config.yaml
model: "encoder-decoder audio transcriber"
noise_aug: 0.01
spec_augment: true
tokenizer: "char"
encoder_norm: "batchnorm"
encoder_bidirectional: true
decoder_norm_position: "pre"
decoder_head_dim: 32
decoder_bias: "all"
decoder_parallel_block: false
decoder_inner_norm: true
decoder_kv_group_size: 2
lr: 0.0031
steps: 3300
epochs: 5.4
Rows from block 2 of the text decoder of a small encoder-decoder audio transcriber, named by matrix and row number. Rows with one number belong to one neuron. Each number is 128 + 32 x the weight over its row's rms, rounded and kept within 0 to 255. All counts start at 0. Numbers have three digits each.
After each neuron's rows are labels from the 100 texts, of 14976, where the neuron reaches its highest value: "tokens" is the input token at the peak. Only what is clearly more common there than usual is listed. The data: telephone keypad tones over noise or synthetic speech. In brackets: how many of the 100.
# fc1: MLP up (decoder.blocks.2.mlp.fc1.weight, 384x128), inputs 0-127
# fc2: MLP down (decoder.blocks.2.mlp.fc2.weight, 128x384, transposed), outputs 0-127

fc1.263:151161137158098103138134109126163138168082179079147114119139147167099161182145129140168088121154143105166068147126107076129113156145161138100119117160110091113062107092101155085128097132085118118148128143107104103066135105240176143171105144111139098067151113093105139127123133134125083163089137126112167219122077027148109093108139136082123177074105161100134134105101104119112167135116
fc2.263:112130108177110084122150127141080209114180142147120118141135119158104120073139090132131119089201149117144170124086152151179092098181105103160142082147131114150086099122100091106142119120123180117086138101079132121111127099160184116156124075152157138068115109187166079060171099116177092203100117142123153073144124059165141142144163175113118187104158120134148161108128127065132120123171
tokens: "c" (32); "7" (10); "5" (8); "6" (7)

fc1.336:108145142163105158110118135139054103092184151127188084137128165123161133136104116146127101142115152165165089062110153158175160124132124131223132109083179134152078147172125131153147201142105073092165125153115150149104104097122143199095079135127150073177070103132145108122139103129065114123151066120075137145084119110104126085093171100106178145127121123118144118140167201105118074142141
fc2.336:181141109163115116102119119158157108192078111075148150131097132130124151145123088119229140124120120081114081137142142127135174140127134165099076118105147127138108118059100202086163140171112123147129128139124057119141201113189134088168133124139125154071185158056117146119142152115072154102137127121144162172158129107154188084118153107130115147101105166119099145053131106187096166153090
tokens: "6" (29); "3" (13); "0" (11); "5" (10)

fc1.67:161136149147093193105115132143123143140149184180130123132096165152102130090119165149166095167144149137094066108128107128092084132110188116126118123111131155122081185158132103077139211113118109076142130149074107136087134132101194119116094103119145159175115101055127118179151138159117061145128117148141105132082154029130095105078121097158154171074084141115162109093176161133110111168175
fc2.67:156140088159145112113119162098136114145140127099143147123116079106189100176123119123143179121081141085134046161144159075128232090154120148121109134147157143138134076085069157110131130149129130092081101118126146167148169116119168168139162131172088163078234138071100144090127147100130066099161154139200162126153140130159127106119124059133105132131120093091126078111082159113124151131134
tokens: "7" (23); "*" (20); "0" (13); "#" (9)

fc1.69:098176066115139119107166134100140132103187157129128135125134149108104128113133072182075050078167132100086143146162188100069138127092119162117145177137132151185148193110145103096109141122116127103108152096105185104086170133142096136111090149170131117099110092104144074113133110127149110176102062183100156132192099131159089138155111153111146164067164108118105117066106166076171174155116
fc2.69:189086182138161132133162133129111127173112118141054121125109154119094121096135145169104122132114127141112121150156103085151077105140123121100153130185141138110045166111148185140107071152138144131139109140117098117129056089181109145187125098152091060160142107118038180141086102103183095098098109179094133197151181113129167074103136151118133132132116100137141151152126132095185101058132
tokens: "6" (27); "d" (12); "5" (8)

fc1.34:150106103185136170100129140163128085126088130090103104102110131165117060145150137146097119128133129057112055183253118109101116124142124165079119179109113127148124141111100155120101168206145163140136133150150110092130145153156149131178126100094122092141255114129083162131106129131136122128109166132086137126150122060145124103114119134125137151177127130143091175105177122134129153151077
fc2.34:090118116106148139190153120082114102136144151113182070069108217097123131096088129160151120153147071172092145128149124158108171165107200143158114138173113185178153122147153146111084170153096131071094151105099130177110173148110146152147120136105102061093187133110139129114151070086161066139110115139058159103141154145151110119149109110145141145127158086093123117121123146079189148075163
tokens: "d" (20); "c" (17); "#" (17); "b" (13)

fc1.170:142135105167138148134135114148092167132210192139113050137153149203123099124118120156141161172100153164121117120186134107116194128080138095165103079122165095131158103153081148162149175114145122115127174231108103136094107163154213143121111140086160088101095150136143107114149134130108127115122104131107108124138150144133122156053066100128163142099091127140125056114122133143155098202162
fc2.170:172110154146136120137115106104132095235091131076149192102107088119110178156113180091181186174136103151114053127115158111136185089117089115086128155165122120128132111081109161053134143139104120143108140122105129106146147091095131113165104140192090164081154127039119134136148137095123098075134120134174068109181118105167140070114102091149106145156112136094086157114141139108151143110095
tokens: "6" (25); "3" (19); "b" (11); "a" (9)

fc1.158:075124159123155181095125074150143166166095119124133119100115172110107120071132141130116130152088087063159117139174134185106169062100176156059104141119121145092098123074069128111111087138154141125183133110114057091157138105173137128174095156088100092087153110159140108114168089072120127126090149112097152196205099136159155121099112156146059175138168107100117134116128149133084154148114
fc2.158:105086171156183152121197123150050150131167136117117115150090208099130108143110125178136129178094129126068151181146158090090111094122188142153170142144137151150120181078147154116102118112158109093102115147084096173167114129163143134148063122142131054097119089171093114123152100082102084069142114166096131120147196187144088112124122086106139147089119120105143120159145149094169102138179
tokens: "1" (26); "3" (17); "a" (17); "2" (17)

fc1.330:153176158151204152131141147158152147187101135086112157082124188133069147118073119126179105130176108109100143144156140127068110084122187124082133112151103178122123181112079169113116119136120112102158110121127094158129175086167163128180110108135132096170186121068087147170131138111154128140119207161126110157141151057162117104094127136143091178129209153087138131142137151112141132061157
fc2.330:149159093136079109170158130111103160085162106121139105118065170115100170116114099136129131116158108150088093141086145103135155136149130113084147143148142138138164152152088108108128117109115092134076178139157143165150116122163172131101071151074163096073160110109157119148137076157149074096143151115085108106188136140160098165075113139086184225050107144063151084135161096176140190087153
tokens: "1" (39); "4" (18); "*" (13); "2" (8)

fc1.259:139122107147129076128101130130143129134111152091122102159096128141128095179106099151106144197169157129153044164181101089138187133159172139113144106141114112167152086120133155110144141152112098159204126178109134139123132055219164154142147185110127105111135145153112161084123154134042126147124132115098141148155135061156118071104131143099141163108072109134130107047154104148114151173051
fc2.259:124142126123068043104116097175085199123141188168130104171079150184133098111113094121152106190157151107171121127103140132160102124158137119142154146214123088175135086087128137083142115095074132119130112146090121118102095113195208101117101073167152119081119083131205120120154113101146097177130098100065169114121108119172139129147127164104134159074136093129148141126113114090121127148153
tokens: "9" (37); "#" (27); "3" (8); "6" (7)

fc1.350:129161157152108137156102130099093177082196184146122073104094137110110106171129139130111098151151137189129053113141107182174125069128166116170157102119168110108163149142110069153132135111117115064172129127141144160129072137128121131087075149092176049117055103160160116106157127133121078166100126152075148104134141181075117112084110134161169187100089147094137090156117147130149078145127
fc2.350:123124176144138156093119093083142150228058087067071149110099134100110158170139098172189125138153100099105081114137159095115087117177118122081092117143109154145122131080107179096176087184163133159104186140141102133142187125130144106180123144112115152066192147088125122087156135086112148108123149120195121131141122097161155102119106127130134156072131156085146126084131095139082136142069
tokens: "1" (22); "2" (16); "0" (13); "5" (10)

fc1.213:160122161153107160170088141143040147111188176110176071093132130134163074143115107119092135164160160132131116134184123161109162117089146153134118192141131115116155167127164107190045154154153110058166118128138143089092156086159170108069125138117154089106093104155139149106124120078090107123087171150102116109157115176098105168134155116107100131165155181156163084149114140080165091185125
fc2.213:101115148107146105048089115142074171212118125115097156122187159144092091173158116133152102117182094146122135096141159104102106097096174125155160157098116155125150131135122106125171118165148123150141161129134148142149170088047143101215154148104165079103147150167166089110172104117145108135099159099086142085150157107163035090088113141133091164140096154122171152132161138068146106087120
tokens: "#" (51); "*" (14); "d" (10); "a" (8)

fc1.80:139098160102187114153127134196095113108174188123136111182123135121105156104104088150176148181143142198117111072120139097113161084137179058160105145154104155152155190169142106051108159167103155112155056115089112159122093114156158197127121132136168056077168116114180128149143127136093196129135087117124118115115151110104134103098106086116131190128151109139180117169117127104119113143145
fc2.80:137086105144130085049157125092131167135124061135097123130115038107124164185117130076165117106123113151105038108124130148149149096144098124153095142151148157164132097139122176171171114181141107165119121147120106153116220141090168123151111093150110152069185135097060119132154163113128095146191113143185101162171160122174164151114125160146116144092181139095131153136113128157087100113168
tokens: "d" (31); "#" (21); "0" (9); "b" (8)

fc1.15:103119179128119199162115107095044164137192119126108085150149125094105139122128145100123036163162111162131070135129072094162127082041137158124179123106177123062136149148104086140135151148138050121091096109123143125124088142161151109136155113139174132142118092121147133168117117117178142166131134161121085152108125115090125140144160169114146191143144120138186150173173149090117076089182
fc2.15:110113124112140193119107151221178100114044192116172106169153191123155119125121176196118164187095140098115121105135135109121171149093107125186068123099160136129113123101101134140124151110126095093144099173174162113086137158114162161102146131114129086160104121143148125142097159160064158123078149094037097163097089149147163149151109067099145142155130139144131119081142145144129123170089
tokens: "0" (34); "8" (22); "*" (11); "7" (8)

fc1.297:158130172179130129094082089135104138159164137124132101110091143165131106201073161106167137158133069109134132139107132142122151163102172102117127082135118092100110128107158134126080092146070141080126110147154157194129140095146202197178069155196163132108138096093144142141159088063147115179105159162078183165118104135160155108124139152148084206111123124092153150144142197132151137145157
fc2.297:141110096181112075082086078170160151144075083139109053156115088160151120145156117104124099105152126121100183125143133118153100128200074087177120045148131146135116059128082134110110144096059139134102142136120097102119136121117194132121133086094184128133145134144159099101190098126182154168101143130132166112108109081200097140108173178140140165121149198148126107132137081123168117138138
tokens: "1" (31); "2" (18); "0" (15); "*" (14)

fc1.328:156194144135150129097157093132104155136228099149139162099074142141110127111095086092187138092149092178130127132035142172146132137173137081137196078129125141126123152152120124116092172116129169039133139136123128169125097107128112109143132136136145088081121166106122147111192071135178113128137117173111165134143178113097116164074157176135094104088100139076112132161109186106130137096178
fc2.328:151131133117079131151139142118148170147132091156160149107097118096164171157161028050187137078130162120137142155064139126104136153161161088119137144109049123162168124137135144081152143058119180192119140154133085192176155139156167096119079154102142109103176163111128102135234108104130176111141142140125117106139139104107126096086130124114113109078113138105133079119111113132147182100152
tokens: "*" (20); "2" (15); "1" (12); "b" (11)

fc1.110:157085154151166145100099139129120136135117185169145083147104110172152067111160092164159113146152113117134117139138097106112147142167164103155152107090109182099101171147133112112088148103140060116149115122125107160167092082192123149162073118176158105149181122074092146168178143126119157167129188152074114153086110126089098109054142163145070184166097086138197137143175114112136099064137
fc2.110:126117109133144086094123111116149178141096085191157119134103087182099129124148114120140150053085113074130106115144081179100096109147130117147118089097130087138109132170113126156116093146134128167151122134098073177148114092144162112151100130074125094168142148150083170168135224146166146184143186115108164143154119077063080134112099199154055163169166119110177168154137114113154092126116
tokens: "#" (22); "7" (16); "*" (10); "9" (10)

fc1.159:130053184173092137112147112129053136125172191140142054083075149101143116178089135107100129140120114128068128142152144172111189117128117102217132174120080180112141146145164110125112163137115122122140130126053125123109122065150192161101107113127111104086131102164117131103145091079122097118153139179083120134143096136112114111149134132145072173101100128128175141189129165102155103187169
fc2.159:100113142146166136110104100144101124163087170076103094135153133137072124163201135165133100128179098145105139087159099108140117132112126122091112107146166183107134111116075139135123127203123092110123206129144158107135207090064113126185115138064127105161158133084143098139097147102134064158117139082101162115162183090181085113095096162130155182107139201080143117107118078131149149098096
tokens: "0" (26); "d" (14); "8" (13); "a" (12)

fc1.119:121182106137138165157166160137131118215128110097143113074122181153130114150096157139094145125147138075055104172135180147087125097101128083107114152099118128182102147098102182109084152205112146096150125163161113148139191179159166159161134122107098076087185145147063108122124150129160098132167126125143086184136156121151107102105100134058115144147126145066090085082151131108093136122077
fc2.119:126182128123115152117159151134154077104155197099128150103149189124108071059060155159135161122138144196124091158116121147114112099106136132141157118137119146143133182146127102124111136094105140112154143111160183173120126139082097093092160126117205106162062149116108107172107098157094123117129121164000093106121184145155111111157092094090168143093113147132065155178130123126127138086116
tokens: " " (100)

fc1.39:131070185146124137203145119134092113152141144157103079154137146109163097125107175130098118201112129121139118152141123172133086143120145118185123112184089134108092144099151125200142177160128081112140173143123110115135117102116160155089116127111186136132059089139139180054133092134071089083140107156099118168139099142096148094134180100080153146091082139122173081182173150142167043118133
fc2.39:131142148135104081181120083116105049123129212085143129117131199104127118107141167209100146151097104093114113078171092150149121165071154161060139137121149150138121126137169093154104079186175154156146137129112149102100148145145074148152087183075112050151096136149157150118074129147102112139114089145044159145147116187143114123112120163126158139133093129137100138172136093134121177144125
tokens: "<end>" (37)

fc1.332:157183168159155186110153143132087155114220184167089105134109156109100177091113160129085112156162130179120063131121107137125151065196147097101144107114165136080128177160132117116096155115157101052174099141070160105140085091138141166132116150162131074130148121109130163144082108134153088148111187122049158116146143120124122093146115151148109178143119115145186116133156185094126102160137
fc2.332:091125114143163169095136086148126145112030091118164078124141113084075137134076149107194101078113135091118120114126174137160173206148099129169097058083111133129136165143075148120146150095120106227124156128090083104167117142137144127074118132133128145141137145118155148161149079126116199107132173156160113136100131124126148170163207152178110129093114143124170144120090090173107109141148
tokens: "1" (19); "#" (18); "5" (15); "2" (14)

fc1.179:165166111125161138124126147191072143097217195178127138162145142164163105128110107147136117195143133167156107075167130148162172062135155104192111115120126168152169149115141088132158155126098041073153137161116153129114119111119149159121084133151195105133108067160147108102101105127089048174159107143110138137111149110118110136099094099123116171105092132102127092126095186135096105176167
fc2.179:146110145198140126128153103124136124190075117064121136115094152067118162162122104101137135140146159106147058159139141094145140107143155146086140144110132116121108106071116226065146123152126123155084099132150108117126147082208185124139135134153063145078207174010091128139158126112128132106134134123160148133160146091130169089113135120129185147123166129151152137084103103108115169137099
tokens: "6" (25); "1" (20); "3" (19); "#" (9)

fc1.65:175105117172151126111158162110197077186181148121141133153121105147097087140134153171165149076188121110084114191123090097150151113111096117101172112151116183124047116109099171091134201090118162160171110159106182130103106105139176149158145116119127075110146114095100132162124131119143112164126098139075125158116156021156122111079109115149096114114135184095149117097189090137137114129124
fc2.65:114104165150126085106141172135085154155189152137084181100098210121137164220153098132106169147149119126113140105143134098089149094131161116097106120137168142167151156149070162117151064142128112112086168185071162145148124115132137149212113139110077056067142070135149121119141160082118037093157116154142135132127124128156081111097143107117078140111150131129143161172118114086144134103148
tokens: "d" (28); "*" (27); "c" (13); "7" (13)

fc1.153:129132118178177144106133139144107135219085159094139143099111098160095168099133139096190131083161135092077063130123163117098126140122167104116147128112104138096103139151111175060136155156097157112129094168127111098162151140187133141153119112105137112115248174103082117142186128021133115163096122139132116127118179068124082158078157166136097144118148139096148147124143153118124154098099
fc2.153:161139103099074108126130160191166157119156157142179124176123132118155130114101117140177169146138160124100112124056139058122142123133101090098097168134120127163106124150097084092153112098143122076150105131104137185121147136116168069112145113097113160126100131096152125186110105139087091074104160174148065111176119116140108083133089093072114160099070147165188092135207111193109190089154
tokens: "c" (20); "4" (14); "5" (12); "2" (10)

fc1.199:207119167189105166144151170132070159076165182150199113148108135146125126121136134145110120193108104176102103128192140147164136109136203129188133159101123128075126178149126067094116133090145135119117084162116165112134150098119148184122122127154154070105109056136158123097111077113130114090130114126117113146117123122095138090134053083085153157123143125119135142117201156107140072176169
fc2.199:065130105115145078083143139197114123138096201118112126128108130105102115187085134142197131101135139127085095098170156102148171143127124169155063119116137168127101148121083149109130176116120143112108117160074124086144149098134103120097126095143050102142210106137123100124140145101122132053116122127103194124137133125192135140174175083211119149126098173125122120077098059183110127140110
tokens: "1" (17); "2" (15); "0" (14); "#" (11)

fc1.116:110102124209184150154121125135137173216094122112096103083086207148094174142129168159114151125199141090088171126125151136133102075140137134106101099181133114124117146082119200088181121163125150120124106156137123116143149144140149127163099094119139085084181127104109114133118132113129138149089137124090133191187155064150123101105147120073135151127129157072150090041152111149124128099068
fc2.116:086162121108118112070168156170084099100163127147151197148156128146098128137117139132121121102185153157108129108132195122115169133065112167143142200095134149162142185143131072122160143069150147101150158093073191103142146140096093140086178130154112170169122103146151092155106103112096046117112085116132094085102098117119085145185130090145112118118153113206114141133147126085128067164182
tokens: "c" (12); "d" (11); "5" (9)

fc1.196:165106129193129126168130141163153097069182169090153064133102113153088100075152153170114149137185145113114098126120094081127101131145095153139087075141120128140111105156090094152154181075173100145153098111099170117076132119142122137118129112123111102091139109097119130169062120181063117127088168150084128158115151089126143125145095108062196149107138121166173094060193154069121157159122
fc2.196:118165093127087145158109168082115169111142166123072078149087188101109105088195097136068115181020128125138129130132080107115127114171139129105113130175141093160161134144119153113110151105156130142150118147098120113089127127173133159122117114144103104115131117124073159148113151088174149097121191082061180107143106071078180162110121133089169105134136056106195133092169091084126145122130
tokens: "c" (14); "6" (10); "d" (10); "b" (9)

fc1.79:138147104125168140106138115171103135134156141097087105124135130141126095158088089166124161129129142120156166126145125113081126132143172150088112139153200116135117143116132169161093097104093170087158088134107159174131113041140149139138148142158114049107111086099085165140080168151143072126100191136059222083106157165148121155118146145140059170160149137146137112157099165060151092052110
fc2.79:097111149151135125094083078142118167152073133188144050161111108127109155169119087102163114122130137122112159085103117137153143115146113062166146090084088120111139176154088121149130160125099061148119141185146092157174127062111188133094069160088174100140106118103178152151184106138120173141124226148115096144117139118129070113077124137153096174118120173113160123119140070185144112108129
tokens: "#" (12); "3" (12); "b" (10); "4" (9)

fc1.46:134138203205152119128081141150091098168168185148186088131140122138109087118166154112154136152130117152088060106116121134145167111119133111156147111055076209158138132129115119039109210172131112099180108182118059121092110112141160128137105115152155115108150141115145119096151118095119113109078088159080095148119130098129109062087145107124147178088141147140150139079138167091107115138124
fc2.46:120098147116144154070172113138134132157147128109100111141092093100097175176083104086177133128123138121142083147173114031151171079143129110150117141086117164080094142111081143093105178079114094142139114159115115158176135101095176112139142156163092122106182151015163114166156153122149148107117149164105108071103148102109121120114100073163061184088122119172165095128112106116165114105158
tokens: "d" (22); "#" (16); "0" (12); "2" (7)

fc1.48:161158120142150118109084156101144106113127204180174104148119125175123078139169114142106134128097096080159139126101065129067144151148134116126155115060144117082109172189149082117063110069143108101185098103062103139131128078174111089175108118148099121120153139074095148176152197115153123153162153126113141099118134140088051121112103159161070140181139108153144181128136154123122145103181
fc2.48:151129137128147119134109113101120138124097138153104095154121055209143137101142112140112115081099132097174102132115025148108126108136148128134117095124133100101087169207137120167114113130136151144169094129090110137159106120163144139150067069119150070213095143156115182194123195131116129225118133138111144161131158130065086119116126213141075150145141107126126167141159115104152099123152
tokens: "<end>" (72); "7" (13)

fc1.23:191152109119107176103154139102113147133248132106158160077107131114092123151157125124139090124186134175075115172094139143123090113139132129173168112141111138161110148155136149100157163173098113062107160131084162133086080129125125180129135153152169110080068111173128088105138042120162128185137082151110150130134146105131110132103116141092134105100145141092145094101082238114125110140142
fc2.23:120162074130127138103127155139093117196103122088085192073131186124105115150115078118136131049202164103144090188160219127087134114170156144084120151114106115128157158094109152074172073115106159131137146119120114103133151125145098079154157138136103088054179199095138118105129134083124128105142110108108149068136166087135077092118072137123123128113128125117102094099086126090104133108095
tokens: " " (100)

fc1.16:168086180118136126151092137107078111177205162138159119145150121151133123158148140138150074162184108150114110122118137108091136118078169105108148121185080157090096116134185101159073132140161136058104110140093178134101139081125203186113118115162135139114104098109146153126103090068126082178119117186105094148126063119098100118133164110131123178114149141137164101158138171112151114184220
fc2.16:109123157134116136144091144153120153072152123127140048080124118090145092105127147124061197152093138123091126135182098132109162115127096099166123124085150168129160107159128146154069130130070100114175153177189167150121126103105142117119154190128123103165129143175125152049154094122091182171137124152116185075173163197158098152142114130150159108143070129164112088158077102126120085186094
tokens: "*" (26); "d" (11); "b" (9); "0" (9)

fc1.269:249095097122116189127119138152144168121219171111158098144125127110127089125167178196054146205119155113127116140142108108091128120104146124142181135139121135171084126152112085113115187162146092107153094102094147070055128094164114182136143128103151120140058126127143120128115107171109106114078156112089151124139116072147132123121093120082160127149163119160150112125192145108124128142104
fc2.269:164100094114133126155148163080092167154140109153116092123121140112120159103159108096118121186149159152104149145158072135090125124136146081110171156151062114153150131177142146084096123137111160168138163176145144169139170148107172098143086170097149110058130104103113111103169121113162147079138161104106146087156158135117088085040086076116143155104112070012156105107118106125138164075178
tokens: "#" (27); "6" (23); "d" (9); "9" (8)

fc1.333:128139102118125143106134151143138136120142158126064087105127154128153130182102103174094141121148116121162111105150131094097108133110142148138139089176197144144092129199107133164084137068069129083131135135119190193065109079130158178151120091158121102137149072075121128142100190177099062137090187099094193139081138124129120163094160121102059162114144098117111119156124149041141109106151
fc2.333:148081172119153136145111111148151137165090085202130052150107114146134175130129077107149175122093113104111164120102099125115119127162108050200133104064101122118131197160108121142127187107083052163124138170146117178147126066144173117106097170073165126170100129118141139145163106107130209128134208145140076134104112108090110151083121138146120123121155125105167122137145088185121111136129
tokens: "7" (23); "4" (16); "*" (14); "b" (9)

fc1.87:116143108106120121101199117142121139169137154097130110137168205093063130155164154124136085149179098122097094109197166099104120172107145141101179156143119169139102115130118158119142081155088147125084208119096165145134165187122120128116156129134187131061086080120118057100103099124127108132137123116053113119181151144144123175094109116071102127069158115119112119100075150082175108148182
fc2.87:115103200180094102135175172078136119149128073132093195054112104089143126140134146115112091119118103131111125172152140149129104136126161150105168129192140166079100135088163209128116141147157183118103078105139163093117131112156132158183163088182066132120174134110059119115091159146167092104162078142218167136127161136126150105129101138159089129126111076112118185143151153144144111118129
tokens: "1" (22); "2" (17); "7" (16); "6" (13)

fc1.117:126149111110125138133115119110079156128084142102121131187084130119173139113067117142104145168117154096174074123174165178140226079156141102169135166146169134124156164149076158119185148128124074169161110207153076122199117109145120162087136121149093128089107142081126130097111119157086159086159108115125145122164190124094099142072123095129077158187102132130100095062137112131115098161115
fc2.117:109127129145140100125150116153099152114186141089146093162100145081121121136099126154164163156111191130138119141135162110150127125154117099153199150147153152113159148197135134049200106118110068165156182161130140116173111117097116111117159147108138125125104115163174116078126095203085116092183069068136162110176176143125033122074105110154182151092066150135123119135134125173108136145097
tokens: "6" (15)

fc1.103:134182187151167173134170114165100103172132133087107095072115171148093149133095130144163138121175094147105043104140160124090104116127210141114186125090142161115163166130101184081174131159113121097129073156135119173139149114109162154137097153131156063136156119031149109113122085109155058111131180163104107128165136078134083108086096161107120159116134138087105106137105155108132156102095
fc2.103:103142142090122123154136163080128149126136113167109140115092111116075132100128165150124086129161111124080139091160076075129151178067133088137156123130161192118118114152091184144114111189090168079056170135151193169132115126090162139157119170156114137130112125120117104155122082135160066167073145128142141157163199179122134161111122140083151153123114131083133048116119080108123208076166
tokens: "d" (15); "#" (14); "0" (13); "*" (10)

fc1.165:144187141130156165144112153193097159103169170151114109135114147134121116127084183157170121121153091170095089135116167109164122128137133110096218096142131146115121180156095087106127152106145108043122143128094150151037101106112172159135127147133200114121032087120145127148110117149099050136128093175108091124119136131156060165099166130134144122068089118097141096135093150122090092121139
fc2.165:122128113158159139098119135126166109159079157052117136087103143132105162122083124163103161123107163094103062165171118106124158123149161157095099131120152126150099128106075219058150099168119164158138107154140106134144189138153120092168158124160052126092195127041075150140128163078140113089127153131130148120168168108151161061087102114142120152131136131113125125068137091098094165099077
tokens: "*" (19); "2" (14); "1" (14); "0" (10)

fc1.106:170175109095099150122132131194109127140186157142088109097120147134116121195070057166130163116148082085136085125212140117099123139180209092105131117132172175135098158147126153121074126097148152121155116133111106151113112060144144120124128163157133050126131134067128111127154169103119116088090175153065223137141133114127137169121139123120086159122163116092156082125116131069152151117129
fc2.106:124110097137156124112110093084098125152044109186192072180126106103104142149156135133173114114127104109068099090096100095125160154101094056150147127078071173106160159139119114110161194079122078155120107143154128156152141134137152101100057119147159133139124141088146149178138116116135137147148201139112105141138116118107089134094139135117113194077095144100199154079121066183108108086149
tokens: "#" (38); "3" (17); "9" (14); "6" (10)

fc1.187:089123089103105123121138126152156149060125059102126130151116095078150145147106110088123150124094185174109152143075167092176127123168073118146098151162177077145144072081093134142164153084112131153084127114168153143139106176084115117076191132109118171128117131152181094093119112184104151112154107081171149086119130182160181171180158076122185096139105125153097082113078123155118103136091
fc2.187:123133113149150077120111113135141098140118042138139146123151005137157114110095131067176134144115133120113137103130124124157103160148080122116134095102157112133160148110106149083132156084112131142154120118117156114129153143098121163129118123139146255124161148109145101103150163138133152078183096112255140127134123143133145110147138101183142098126127138123104133118101159194098162139121
tokens: " " (100)

fc1.242:139095132072125168181120129136093156142178194113098048116134161124150110134145089147090107222112103139129100172160146171151177106122161120135132176108108104122218139135151117165084121183130135070193159119101104146094118143147168164114138141118124093113081147133115116091189124093068052123134122156122158121183086156129134138133113139109122191139108133105136071191171154117100119145124
fc2.242:086110158148154095124132133125091172188108120099054137092108157143123147168116122112186144150136049187101143097137104096106109123074159121072127181196138152119109124129104123123175085186144142115096157127157157169130168096119161114183112113117135089026164098104160100100144069121187089092112139155141145117150137164154113105105159111100116186134123145075144144170157126123135171060126
tokens: "#" (25); "8" (22); "9" (20); "0" (14)

fc1.146:141141130102097178163130125104154138109117210113078129129121157145060189104131103135161080128107125148109108146138106122152103086123141114095141151096115128161135098126140144108160115126175194129085124133109125128110161136144183112143110125189094117097143138091135103146173114078188153128064145110143118119181175080101135102062058090116122208076212120081156131087144126066102194141113
fc2.146:076161112087112190114086135171055152113103133108145152110146164117130137141099106150121095146126118142167160111067160157170158093121118134159181131096128119081146133040162111169174093093146080161129125107159118162090037156119073122110181108181165112127121107160110123174133141140127143127118128096114098144107100123099149166169181152120096090166143134105166109119095189083063061139087
tokens: "6" (14); "a" (12); "2" (11); "d" (9)

fc1.180:162108117142174216116178098144137135164104150126121136100090141131151199149072150121136108098170158148180092143146144115120115114099159177105094112118142130168089135100144180062114101157107098157116047126139141101116126130124211178153133110067108072122186127114101115121119094137110159135107139099059153167093134046151122102138114076094174158163135144099132169084158163153139181129140
fc2.180:135197136144120096075161161122111144148179242150101167126096143111113125121068175172114126149195129126086089144133161152129171129128164158122144134111152195120073188099097119114130160177114166075037134127107219127100152110135138129141158106122118114052169114098118135150113114129147093118161132087100131141123105090174096177128105139125119151142126138118129121101167174117155102134189
tokens: "c" (22); "4" (9)

fc1.372:164087126211192118071155137133155147215110146143138120068096124153110159176154156186100162103146103094107110122177137106117143113151130172066082082096143167145100136126093173058130109170135146154166107125127103105130181088138132173151160120138137143100185127104122134156140119066113103108132132154131166168118102026123108081117101125107125134088175160103126180140125156160124172156098
fc2.372:090111167111148154119180125163093150146180181095110170145117212089124141182128152157135170176142110158064103116138175091086124129125146112135146152131134147146112181117084082105159148133163094060092160145119138138128156111129135106155134166127135064078147056088125144125113122179140083060134154143108087121129136128148050138134117054082100171139103087175159113125194137115155118107168
tokens: "c" (32); "d" (15); "a" (13); "3" (9)

fc1.378:069060153116158141151145143132163134183047154120094100149161151160091184149131138131117165141145125073130154148199082098136099116127149130096064148077160106125084128126090175152158126162096128139113100170152118089147169150196188136157114131126063110090173173114101117184113161104152161117092161129116111192121111061143159083084106104092135155141165151129131126089170106144119156160100
fc2.378:110170103158129146123132104121110156122132160108119158119135221124086151147153146160179074117188100182147143088074160094146067141127167157053119103148137115138106145096106126127160080118151131119104162051102126103099113143162144159133126090133202072093119116095126110173102108104211136136080142095110119138139108065178124157153148144097189146147169124119187127105162186086134139082130
tokens: "6" (24); "b" (24); "a" (10); "c" (9)

fc1.304:168153133147149123076076175101151119141145214154181101121134106167148122132134101165131143113105073064171133113131082148077162130137135126140124119067115135056132144166133086105080131091124115103175092117061104152121093071160122119167105137165108148142189142105086165174174190117170147153145151152113123114087130152082050088097127145167075125145134115128143169117177168112110133115183
fc2.304:164127142111149133105114132092131142118121177145093102172120089214136136114151110156125129081082122097144109123113062156125108136139157124128138100119149116091094182216139092145122129127128129153172094090055081129183113106181122105150075085137122104215103132143111174199128170134142119206109121141081120143135128126090083114109132217131097160157127072169154145122158148058139108127134
tokens: "<end>" (29); "7" (20); "*" (14); "1" (8)